{
  "model": "contrastive audio-text model",
  "dataset": "phrases spoken by 400 fixed synthetic voices",
  "train_examples": 39062,
  "noise_aug": 0.002,
  "time_shift_ms": 100,
  "n_mels": 64,
  "hop_length": 160,
  "input": "log_mel",
  "spec_augment": true,
  "win_length": 400,
  "tokenizer": "char",
  "vocab_size": 31,
  "loss": "softmax",
  "embed_dim": 128,
  "encoder_arch": "tc_resnet",
  "encoder_norm": "batchnorm",
  "encoder_activation": "relu",
  "encoder_channel_attention": "eca",
  "encoder_drop_path": 0.05,
  "encoder_depths": [2, 3, 3],
  "encoder_kernel_size": 7,
  "encoder_stem": "single",
  "encoder_widths": [128, 160, 192],
  "text_encoder_causal": true,
  "text_encoder_width": 128,
  "text_encoder_layers": 8,
  "text_encoder_norm": "layernorm_no_bias",
  "text_encoder_norm_position": "res_post",
  "text_encoder_activation": "silu",
  "text_encoder_mlp_ratio": 4,
  "text_encoder_head_dim": 48,
  "text_encoder_fused_qkv": false,
  "text_encoder_bias": "all",
  "text_encoder_qk_norm": false,
  "text_encoder_layer_scale_init": 1.0,
  "text_encoder_parallel_block": false,
  "text_encoder_inner_norm": false,
  "text_encoder_drop_path": 0.05,
  "text_encoder_positions": "rope",
  "init": "torch_default",
  "residual_init": "none",
  "optimizer": "adamw",
  "learning_rate": 0.0023,
  "beta1": 0.9,
  "beta2": 0.999,
  "eps": 1e-06,
  "max_grad_norm": 5.0,
  "max_steps": 10200,
  "batch_size": 256,
  "epochs": 66.8,
  "lr_schedule": "wsd",
  "decay_fraction": 0.3,
  "final_lr_fraction": 0.01,
  "warmup_steps": 510,
  "weight_decay": 0.2
}
Rows from block 2 of the audio encoder of a small contrastive audio-text model, named by matrix and row number. Rows with one number belong to one channel. Each number is 500 + 50 x the weight over its row's rms, rounded and kept within 0 to 999. All counts start at 0. Numbers have three digits each. After the name is the row's rms in percent of the matrix's.
After each channel's rows are labels from the 100 clips, of 14848, where the channel reaches its highest value: "responds to" is what is common among them; "peak on" is the class under the peak. Only what is clearly more common there than usual is listed. The data: phrases spoken by 400 fixed synthetic voices. In brackets: how many of the 100.
# convs0: first width-7 conv, stride 2 (encoder.blocks.2.convs.0.weight, 160x128x7, each kernel summed), inputs 0-127
# convs1: second width-7 conv (encoder.blocks.2.convs.1.weight, 160x160x7, transposed, each kernel summed), outputs 0-159

convs0.157 105:512543556449473465545395495497498536546440502634466490435444490547502467543483478545542576442452554525459388576464500500439609480531514493519435479414482501473463459459512545562536506546484514523473455597506479514507416493468532499481510483465474500492563495470543584463501493469543630416475491468524453455550517427558419504401436522454489454556502509588426508491507680547464464586488
convs1.157 109:490453482527495509444493415519479510547464453456466571502539564514522444518454559535471457455545538465449562481477431572465432498402475474483481562494624547364469522490493481469486527513434452513523488385515604438425459526431430465556561442523525568426378529434486470504437512565465465565468545537530483426526452521563524543523563535471427528513511483536491461458548365345466491458439496427544537531507417508412528486500553517477574480405452430469486507499532505505511403499501537
responds to: /ɝ/ (95); child-like voice (61)
peak on: /ɝ/ (89)

convs0.11 116:430458495508456470468530476486456542408460509513462526517406491398515535497437447519402470449469401508506457475509539518508569465434478514541491460508607537402545452440463565501450529447462595470524489366543488377472550458541484577505493573491457596462543508497505545505480513532476452521500443556461440526490497503486500482501425524523533407558486523576470458529572649498509461596398
convs1.11 101:521477532549492494484483476483507505499542451394488514458421518532415513487448526460485469499428425463501537492519478459544508502461444516480437499431616593458517485513525538511501543429524521543486489465366547483430478633541491508506467470512504375522604352539514501491454532324445568462461462547525494494483462543470474526523629547435467539579463424506556397539568457401524479560564475523472439472500449519507473483457433449483532474466470482499571528571416486461511442549531537
responds to: deep voice (68); thin (high-pass) (32)
peak on: /ɛ/ (46)

convs0.74 074:444460640460363507514478613481472555430354473484439461443481429508469503482510464558460525449510422547472443550509464500440542491538453482473469516435477552501467498500472496497441421535511466477577516478513483473501537455559574501433520494411592525451497536516412497492413540422548517532500539405511424395599563500473438508480473478528504540533511400472485526542480453585510501426557
convs1.74 097:564425427527480458511474433490527500443474574499400539490497475469468438545582545487434468470492509440435492499532496522561475465516472520465487472559531379591430461471542631556540501514523524463486525497490505516494452490533525493510451544499568508492452502532440435464495591539572555447425480481527528582509478619465528543485523594484500408479489484439419482505436478462412512527508506494492619546551538547500446521495426380424567506477441455399414413427638476500513464521505394
responds to: /z/ (50); /ð/ (34)
peak on: /ɝ/ (28)

convs0.124 107:454458433496484493527503630444455581448469522577489527509530503482519557492470428559468541427488523442432454514488546446466551449469531509559596515402528566417525378471441554519524535468380530466527611471556534460502446471516502489483494535443505586465519489500549584535489507486558542424474438566368430475515489522502430490411472490480500460572546445475480458526561616437511543519462
convs1.124 096:492489511461446535495471520484521481532461441424500498473597515538477412490504533503502503412437450405495522494457432447544545528492508541540462510463545548612555484518582550499472536467456567595593549415465484437462482515518435481614583464590371485461492433573512525488492518467370508493460534559520503458573477507440461524509524533514535605549459402501569486512527449471453458390502422399445472497436442438493480489554441480510606438436507433451543489466582526470537438550536505
responds to: /ɝ/ (72); pink noise (43); white noise (40)
peak on: /ɝ/ (63)

convs0.21 122:505450458510511472521447478396558433524449557446535480447470549470376485361494413546475478445439527316361495472487488477506545485425452476481534488509497477428453508464466521464481518525460529454474494549530513498488510458528443505433516473480525536542481424417566526495468518547492504577538434541466436507457438521444485442462490424442517483512371356510459412475451494505479501520471
convs1.21 093:452514436529540462591501593470520514501518604393528465482578480461484461563527503520460542540491457567494470486460481460498479516528441588576561494491499518434527525515676485493561515528570579482585489376431518426511499499421516510564493487447524531553595559508527664543456458442481491503457495473485485454487486496534527493576445485532557574459517576504522515531446518552432406537459537545502432516491544433462546460453536523513458630486607444492509504535459526429465537501594453
responds to: child-like voice (69); thin (high-pass) (29)
peak on: /eɪ/ (39)

convs0.64 081:469429515564524528519490453515478504517542475561509583585518541507535522503544479467553536474524529470469456440552525474558442397552429476533455530588396491486479518366563510556523404596511534461538560523426495476501456559518532564418521439593502520333432545472478579440494496526489569468502470499483519564598542539430491507558475464477532499530518425457601537554485453589439530490503
convs1.64 109:557416470515503507495378293475516491478458521417494528511631482477479415429491522558511513494457590515470434503486485500497493496422386483515521560532516455421472515478520563489510444498508411456346520495531562468488492446509523535510535502441549553519402496536470503507429533543529499505441460500559570530538477532525468500443432468576561521581419473468459526500493470487537571549588611490502583473507395520523513499519428384481509451521523477484413471547486495514531417474474534
responds to: child-like voice (66); /æ/ (60)
peak on: /æ/ (57)

convs0.83 116:414578585451528465498451530503454580487493519531474554486508490471484394536510460576457501526503486456497509469428555547402590454506574467481575400445464509479444501513481590500484501484509573496476473513540479415472583556495495591438485562475425473555499440474545466492491511482475470487472430472576422344534451449604466506527484477571534461503510538571493450550468626520541444594431
convs1.83 116:523507427466528519496568433503453531469537493477480420536420475460443521489526505495451446532528463492430498470495541502523399462373448487446421492490562493460508488525509549533516476485531524619537381511355423528473450552440520482435484478530571541503503424373473443451488505553561556482499454523561443580557521528427514527540626534420522456400521503522480355460513470408536504501468455423505512524511499489429463468388506461473570461526374532479536513519409502498538499484514496
responds to: /ɝ/ (95); child-like voice (86); thin (high-pass) (36)
peak on: /ɝ/ (92)

convs0.30 057:537414531513584531512437527452506491517566530536544571487551520450517556530471486524588459511430450481483473555490523451514458441502429473549398527493509361454442510436508475440455420443459395432438458509468478592481486550491505449450563449488517635495452429466485572452459541555471477449447557542482448617574511488527459560548513523465578490584457453496465492543403460493540584470493
convs1.30 072:483478475511486499452467498378580462528475518502467503557475421440492529438518477534597485422425490503473583509542507472519462479540455476464491495554561452529419529524596587530483401525592551521417470558482453495529551466552472536471549489475506519546396536501474471450541452583668542460513484504581480587551486468462542501507471463529561443606428517481412505494526406506527488522560531572497560482489517568403542453487477381370426549487421467468528512484500404538541498488460477
responds to: clipping (32)
peak on: /t/ (66)

convs0.142 096:445544573493511503456427455453508480427545483528449556566452494504506461461577480519442416531499434518551512438549544538501472447555459509576471470528574579455530474380548580548471543522473499457470533600512498509433430567456532556478485546520463451459523539500399586484478510561422474547526495568467504580475571550500488474450511493478442508613493511564401603577543630496553432554528
convs1.142 114:565465516521529493451438394493512478512462491447478595490485544508506472459557553553489488496395499499508527468489546470475450442457439415474492551552615454425497507492574573509495503448506398478437484524470547484432471487502453429504497518493533481444505530457460499530368546535557585487454490527614505521466495615519498538541483643627518479652508403512480451425489426402486513538506570505434591412495459534518508476471473446423503499493486431482457435576439502474513453530468461
responds to: rumble (41)
peak on: /æ/ (36)

convs0.91 111:640438488512623447515484476517530493496446528467435541472428514491495485464472511449453522406469514469438499512483444473421528514529382500691327492412478526365504511517477517443617483493498456483522498481450475554522486458474481503504464427489530498509542460526429501455619501401510513543515509461497467467502500499533424522483487505512480505574516471464576466403516491517509476543477
convs1.91 099:534539540476544516471454509507516504451501481481505497487451510518550523487470479406507448464401498550575530552505533486473475432443468501469513507642499446482491382398543535454540525548520455520534540509528443472463492454447512453532471474497467522519421525503449484472541445495499511531499470492487479513592821616315485494509497470517500471523440532474505540504429484511490500516476454525492472556544438491536485504606487504454493587528503525465473422490487508483459486433472437
responds to: /z/ (79)
peak on: /z/ (59)

convs0.48 076:499476540481475487460472473500452528490423461568550424520531511518564531596410466465473590453458510270404447546465522462500443508444524483510452532469532473436460461489464528512438482456461564507483456473478442529477489538510522546552582431501415523414488489433500473539566424460453498451415462533433429511502480508456504471525480440498518571533556351548532431536529526451463557557502
convs1.48 082:564452454455461527472433381438559465493519444509483430491539462487495451516608588548507515495524537419520446509471425461484482512475419545470500520491521589428473544469447542536458443504581573546494545477544513489464417522521481514569636520492554524460501447485469507540551548509552515530504447566516500568484477449502575497471574488544599547412436437479474439490445327357494545548575419432476535490484475539454553539482506433479462476468547479461431479539606478568491410505506493
responds to: /v/ (59); /ʌ/ (44); text has "above" (38)
peak on: /v/ (41)

convs0.104 119:436455481521494486454603526473415523452485547516479474521481520420546533506412483478458486445537429504538509543582570497446558435485455523553472476499610546479550433438455521494545527469487485457511505358539499377470610392494477522497490599462458604451498501496475543539469537496462438554470456528502478507487461508485444499494494509468634495551490532507561521523613652450519456529424
convs1.104 120:472471488543472513520451503486458516508509426429510516480517533533486535523486511466504504468467444467561516435542427486530516527450463397489478514467583582443491465459421518513475550458468561507512556446369462538555535643555506504489410479441455459564552384532531489519500508372483548481449428460548508528479475529421490627585614520450423563484423447506499410522551423477532544542551563464419369506499457496516489520510456556541528452533423443503571598531465493475531434548522554
responds to: deep voice (67); fast speaker (52); white noise (29)
peak on: /ɛ/ (34)